config.toml
arch = "convnext"
image_size = 32
crop_scale_min = 1
moe_every = 1
depths = [2, 5, 2]
weight_decay = 0.03
Rows from expert 7 of block 2, named by matrix and row number. Rows with one number belong to one neuron. Each number is 128 + 24 x the weight over the matrix's rms, rounded and kept within 0 to 255. All counts start at 0. Numbers have three digits each.
# gate: expert gate (model.blocks.2.mlp.gate, 8x128x128), inputs 0-127
# up: expert up (model.blocks.2.mlp.up, 8x128x128), inputs 0-127
# down: expert down (model.blocks.2.mlp.down, 8x128x128, transposed), outputs 0-127
gate.103:131149105149115165147133104117107135135128091179142134131096172120115169138075146103107146093138143116160122080120111152137144154129078145161103075119149136144110102142113140138194110115133107156130131129115135120130100134151135162141114114093140113146101113075095108137137151135145072103083151154129095115123170146120101117107126116118147128114138115133112092115153142152153122172147
gate.104:159142161156162120130104168160130092119082105135163107176096109169113121091116145129130133037118108121082076090133115093099125078165104093113187124093137123133119109114117039193131107132143135153126153091125123156117120091104162145095100093084106152135106153143102100149157088127134152115113090138152143128119124095146168141117107125125142142111149102160118100123133128146116124135164
gate.105:125137153121149158079117135145129103162166148185148132131107127074132140042108161153133141073140107107161132127116114103124139113101124133139094107150130117085153127117119166102120131152133135152127104117094129128147130082104135196093090100137141108107090117133131107116176098086138118155140091129141146124169126107121134120171145104150135102120129105086157134119158155112136112145133
gate.106:143137113130130114130132119144127133125124139122121129141134124121120129120139146131113136141129126137123132128150116129129109124128124119121130145144121134105112121142123119126104103136135131134116120147138130134148130130152145130126121133140122122137141140120147131127118117145121125113116150113144157148132147127125111127109132129141117119114127120124120131119131109117138130116126
gate.107:136155105175107165137103130103122140116138136080169131113121107146143108134167150109115154121136124132094105103108150162172147129139147122121174125138182152153122146130112125168097155167150111165115079135141125110123105123136122131108178167113084088116126105140114132117207144079139121123117125134140125185127151129145077161135134112155117143125111118132160137163123165127104114146154
gate.108:124133102132127124124132091126135168166119103115127116091102138108157149173128130131106129112157153120127102140139127110105149140170146109135040076101155105151198158137121083127118119075154131164168135151123120133076147103145122150144102085143149092126168145152100120126152134114139121123103098121089101128084105157123112096147113142133122094165132132134125134164104136129155142095126
gate.109:107128163084123065077125119099106155142134109168155147114125107116118135132133144085119145132124130144116145137085150105117163112135110101152100110141175094123088143147124159163121123127085125140163148120084137136160152105083168152133168113167148110107144123135123134104104105128136118126141101121132167062101115117114128099146092098152067168161147166118118121152121119177135134129144
gate.110:157138142175148194173111119114117164169128149105129164089135134151167117163123133097139116118185096131176124108166118095115145153137152138135071142148109085130095130104113111131202120157113093111142104159098069102141129154118146076109075140134107106138129120098148128146116131166125123142075106138215136136132098119157122148145136149119130166126119133130118211158107119139110116107126
gate.111:114118137132148084100135129133057149127085151101140122080124156101127123206116086177130101098132126138126133151162157108123135140159114106136122125069095106130141129155117158177095108124092168146120110139180117108182139126146095149109124122130128148113076173151152123112142140103168098112155163136113102139105106162171093185137137111138148138117162169081178121208153095132075094084143
gate.112:192121089108149089174074139078169120087122118191115130157110149089144154165113128088128119087130107145130099166171164125124123144100090141111104121118126129061121141073135088111120118134089157143151104187117122140111122120127169147122118130155129154101105130115112121151128117130163127066138115143097089123137129063112165202122121153156093092145138139166142097149117114077107117104118
gate.113:111144142107149194140132109157115099142097142114136117162132111118104140139151105099108122148095144134125110148114101129117156188173177138130112138081119099116113118123124135120109132078109158121079069084177134157129118169140115128163156154108160094168103086129146140106099088171131140197080180086115130111131125124160117113121154157132119136138099101064128117154096102131118169141066
gate.114:151157110152113101152113137106148142116109142089133102141144080139140150129115116107089141111134099122126109143169123146083157120140150127114126149147127176158112141122111147113139123145126117139133135142115171125157144147142113099125104109113163146150114144126154112098159149118077168121113129131142122120131145126141120125116143136141133133137136142134117132123120140094110140092123
gate.115:142122128118152121169177100130117112111125141118160139121103138114118100080129119152147155128086110130167149113093131119126124187164115152105101116120173126070067122155140167134116110158140165104125132173142116127112148120095124142118094162116169156144136111131104154136107118135088125109198114052142130138139135116151113136056134124120096153132126098121153130170155122133129155130105
gate.116:102179143114159123121136127084156121062133121122121157143133095101129157117143120114120153137121077087122077108120121154161115137205141140150112140132124056097172127101094075126128123131110114141198123150124104105118140153122155104088133127117152131083134070151159170084091105146135151107135112204107097137136152095124133167146126082105139135118158144119167159160125117119100164131132
gate.117:134149124134146132162137110120143164154112164128123130197143127143094119108093128083182126075098107137153078153109128143145137180122126086128106125134126150079125114136144158115125138172144122111150167152097135112066106086152143111093133143112145159146111146144111140135150123139103135138171105077122090150122129091120079137124103095107110140148146136143154150157149089175139166121153
gate.118:168150168104140141137095105104123106080150123105108152096114115091144153108141103112110090160093123097118108104139118134118113094082129103128159132142074104143129159110125134142125132095148126071122132160154125079140110121148141132146144143130121136150120139099128128137149090120161123119105123168106146081095136157129140121085140104090130107118120084117121110115147136139148111146135
up.103:108112135112101105129126148136099123145136132094098160163169109121108115114144175134119090139140134150146096154123171123117105079104112145112176164094082105134155156154134137150085177148131161129129111102175114119107137114092112068110136144121103106103062111148167115133116111114103184134149093118134120163115090144146142132165122117118141134139161116118150121153155131149146142120098
up.104:135203137132129113092085114124106104148102154137108090153062128151122118102120139117159150067168122096137076114145073083120128087138083125090164107136114121105137118121103072150159131141147088137120145137099105178138120095093179142122083055115099140146103177154140114174153095111157146060109132171171153122075114093129143104122118119128122118101141113128131130122120151102143100075154
up.105:138078095111094100164124141096132112128073144105142103142143091145138138162102114137105106127138078127087147138127170126104139084136141134091169182135123086126093163073079165110101132146134103141145139134157138096138098148162082121121137118134110166124162133122096142144131147117099167105156122158136108123110097127155119150125171141140140155084105153121112153128137128122128090139158
up.106:112135158124140155122114140115138121139145113115144136128148125128128132126128111117134122107119119115134120138107142126142136140134120117134122103113136113141133121101141136132131124101107128113131104113125126108099124122116123126131149125127135121133129112121102133129129127139147130131139114134104119120130126129141150119133107123096153118130121132130133136127114144143114129137154
up.107:147141119100114141143115128125104124106108172089149129108137101141127111151141131113106127153118145122086097106164157151144126169177157135160166126094156169134115160135157114160050157143134094116165082146171129098138128169139124170126121148110125132128148093147100084153173123090149138129146104114143146130098128118159147171113133106100164127102108153124147145140101141108120169118161
up.108:130128089152133134126135071149141159158115089099120119081108141106123146194134122125116124118142145101131106125143113114122150158163153117118057103107175092158177158131133089135108124093147120149129139149143106137067137111131135171141107092157143089138142133118098133122137134123116117118116089124116108130093105143149088131147098134138130123150130105113126138133105142108160157101125
up.109:139133128085159188155136114141165122135137122084136135130106130137148120114136097116157129107121119099131099106164082152118099149163144134102174132142107173116155125109079106099102091132156119092112116123157121170132121109157098098146103117131140159159048162127115159148149152102075136134133120139106105126141110165155099161115185105139175134116095098111073123125127127122109126141111
up.110:107147144115099069133131122114185098102156186093123086124123141099099146135088110119147170132118133112136125140100128133169108080121112097134141145092167129158149126143143077123086104110137136137157174075135135140114140117110107148160125081135122129105174176136105110123162147126139127129161164133009131130134167138155154148123092117109144083160152130160173058075150130140162185159130
up.111:184116109124113106100185121102104130101077140127127136144142165109108106199145056181106140111100075131140158128116138103160136128182126126118081076147071091135145095199114135162080135137123156133096102130168136123154105075141124124084131105124130126098124144117197100113145154129161103108132142164167158119128109135142097145152109098153150110109101140066159146200127102154123095103135
up.112:121105117114145068107124137069122103135099113108103137150130118114093118129133149139147116102124115094076144135124113133127145115094085114094152131072137154102098161114125171078108150172126128165153138117127195113153133086153137121164076145089113176091095164126121088136164126138152114110158103157144132144144115101129074172117103155127143078135185112121115106105103164100117112078160
up.113:164122119098113059099147135124143125147121085114161122151110118109112135122072136163140149122132142127120184106138118145145087114132124128134113088156150143175113176139172160099101123096128127166145168148141129121109105122167068138151146128095102149142143148138130130095159123152165114066099124166083093163110172152139133117098147140132096170143139146144149122121102105114107064083155
up.114:100111124144112148148139143115126123136137136153139118123136164141125122125143130123088102174142135132111155130143117106133134123156129164145108153119128133174129141163116102138124123151137129099136102110156095126127137167148162126134124124157137130129119133156137118137119145141131141106112122133141156135147105105119145159123147137126130144116139124168089128127136134131145144087126
up.115:138125155129155123187147118161110101101141145133145158137123132141097090112145113142144173150108126176156132124110144105141114152163115165089143107118156149050093133145131111143103072119146150120150121155136144137130147110115117169084144174108133147094084092150146157159139144136107126089170094099162103145134105095145109172089134119100132179128125126121144098120174170154117151116102
up.116:113167127095153149124126110075145122087131121122140126150133078096113122105153140136141143149127093127105109110144137146151104121197127151124092141156092078113161181080106059163143148128124119156199130152114121070094116169143144110064113111108145142105132081142142138110116127138140158130135111131089087151140148097182123161135107073098147102108117150126157186158145146102092155151151
up.117:123109105130110127105117144149122072075110098121142125086117127117133096154121129158087128177146148139105159123165118128121143081147141146120138135123133133142137156113139129134091087136126117133117107088146125142180135160098122136156118087171090114128142109098136119146104167105154100139104130172126155113141119154123175162123163146153174104116102141115085095117150135111094101145112
up.118:145106175091139130115148112136111125122128139097120132112128128078154132083115105122109104146100105141095071129091116057141133071111102116113187131153150106152161123102119150094115151132138117093132145122147153119135111132108109112114126174123127125165083140140079159168134092136129123126149110128108131138129117155192112136106097120110108127153083138102115137075131133128101129146128
down.103:112152127157155123111118119146138162139110107126130157174119115144080146105143174167128110154100081125083104085123145146190098143154161114133107103118156104144088162165089114106135143143141080093123132144127148156113156101136135142159139115122164136093142126129135125118093124116149159090142083088146104113093090146123128162124128108123144086086135126086075134129103104144097116084118
down.104:129138106129172175089119127094133176108143123151160114102147131136125133172124168165167111140137144117128143145138105126103147187185097094192140100132142100132114106151148145173175157092066116082145148122203112103162130094115097131132163117144146137129105164107188146144080147163132114113140086157137104114183133167113109134110130104141204158101150122109100119151138134137166131120117
down.105:102107167108150096099118156130109168095134130103131154171125149148164145120124128113126175113139144120103141159145132121106148134133137097139145137134131087094120125146112138158105131145141163142139144100124110144121137131129087129108071095144157096142129151136136113102122101168100104112142130094131097107120120105149136118102132154109121145125100135140108155161051139136162123137092
down.106:145116133128121128144134127128132134141138132145141105144124141116121127138115126135131122144107151126124121143129120110116139119113133127129135117116132124127129120127115120139151110122125131134138134141078136109132123147139130116133143126144131138140143134134127121148131103123132124113111139117128132122115125133115128160132144136138132150135124113126112131124119129105142134137128
down.107:157131154146122135160127110115086122122133116144133139121110102135134111134151128111142167105114162131115160163128116103121137112116131132118120150138146131164109167159117134119113199147135131108142144169104119106111136138166131137128069115129097099117126121097140121121143123123148118101120139145073110129133156119142107092142114104151125113119173173108124111117115137103088150134148
down.108:095170133117098143126125149112109183128140156144112111151135087112140109141156105112112094127071114127139150081092127089120120138119107183114122148136126143097117133156137082152069109108094140155111106172086126162144160152157121138098127156148124136116157168109150121145080129128109160109151123097114136140180116136118137139123104113127117114162139123155083090141118163117159182133122
down.109:134128103121165101174123129154130114109118138118123153142124122105125090099143148077113093125117110122152117115123080128207144147149151112114134120129140110115168114096151150114137114154096147062100102131138085107102120132144120144114191122146113103108171089157108102095085076130092135139134118105093140106129130094097103152125109131166133120108136122110101127108120123116108100130134
down.110:107108106135177119087139110148108169125105138116090120164171125147107118090159119124106140133127169093107106103166156138081129172094119152088158135168126106149161131105112097156123067110138145115093131124140115135132104170127104143152124081113182133108114137130131097146104096135166089140086150094130101111123114109110085190065156119166124083165129115085133165125124147105148150130140
down.111:099104157104100164148080136152115108147146106112131096132138096115102174105168143150160138084138127091116107116154093127073166128121123121129120149172147107142102090106162120141065113155098165143110111121114169130112144135089099116079137154116119130105115089103181101120093115144130098101142117146177139145118165101096131162110091049145115111104157154095154153106111146159127143123152
down.112:170155124120166143106119153102114169135111096153095157120134136150117123119119093116142082105136156160081134121107093124128107123141119118114123131116082166153132094160131146099159155110088150105103114139169110121164123162132157132126172140132145093124144135166081122132130116112125120124073159141170153128140124125143103116122138094136112122169122157082090107200158102110159122164126
down.113:132107115109089148144113128074124177141153098157146126160123169131108102153158158129130137121110137138120084128171111137102111119103129161153147078166099112132169139140156089167148126122152131119181132169146103137091090100140118139139134119132144141139094175116127097137149126210140170139131090148113148139153124141126144147071127130138139169157102142136118120127111171141141124115140
down.114:126139110119145142125066091078138133145141119144108127145163133138134148131135103161142104127136128145115113123153104141164107131152131132128115122129146126132136140121122105154138151106140118123123148121148156135117145113151128125105160094086114159115154135134115107113136143137149132125137183120177147142127136134129160131099069133120085123135146128109122152135118138109080113115142
down.115:148097141106120074117147156146134108134122133143142099114068079145164124125085143152109105093121125167141116180125090165118150147140128151112088153099127108150106139161151153149099134173146081120129134164101137165152128099112125158084120131115080136110153158177089156122144130093163146114175107120124131139138125135101128097116107166146103164099140095130159163113120107139129183129130
down.116:146168121140112115178080170129099156137109133095076110108148153124090120160175155072128108120119180145134160101108087132085132155116152119110148176144121159127134119062122132101186137118067129162136103130138115119113108115144129152132088124107144109162100071089143148164141133119119118121144146100109138112121115080161124143105137137083168185121131130117161135095140129137152161110146
down.117:143116109114164139139119120159120076161114135108097156180149124115159104127144121131136145128122143081113105141165169091118070099162096146117108064105123140146116147175078150102142137170135171125149119090131092097173147139135120083102166134100130093125125161122145113095090131119118165112167145120124133131155090177148098152127109119132136127170130148171156148120143177116149110080166
down.118:117154143120141127118121103101140137119139135139136145161130128114100151091146112152157095092147122151100166105103166087146124126165128082118122113083142135144106123159134129119184101130166125120158125081129112120109130121079102141134135136071100112151102142118108148095108163142149105141127127143155156123133105129135107159114143130129173117061151140130120096128151119142124145143168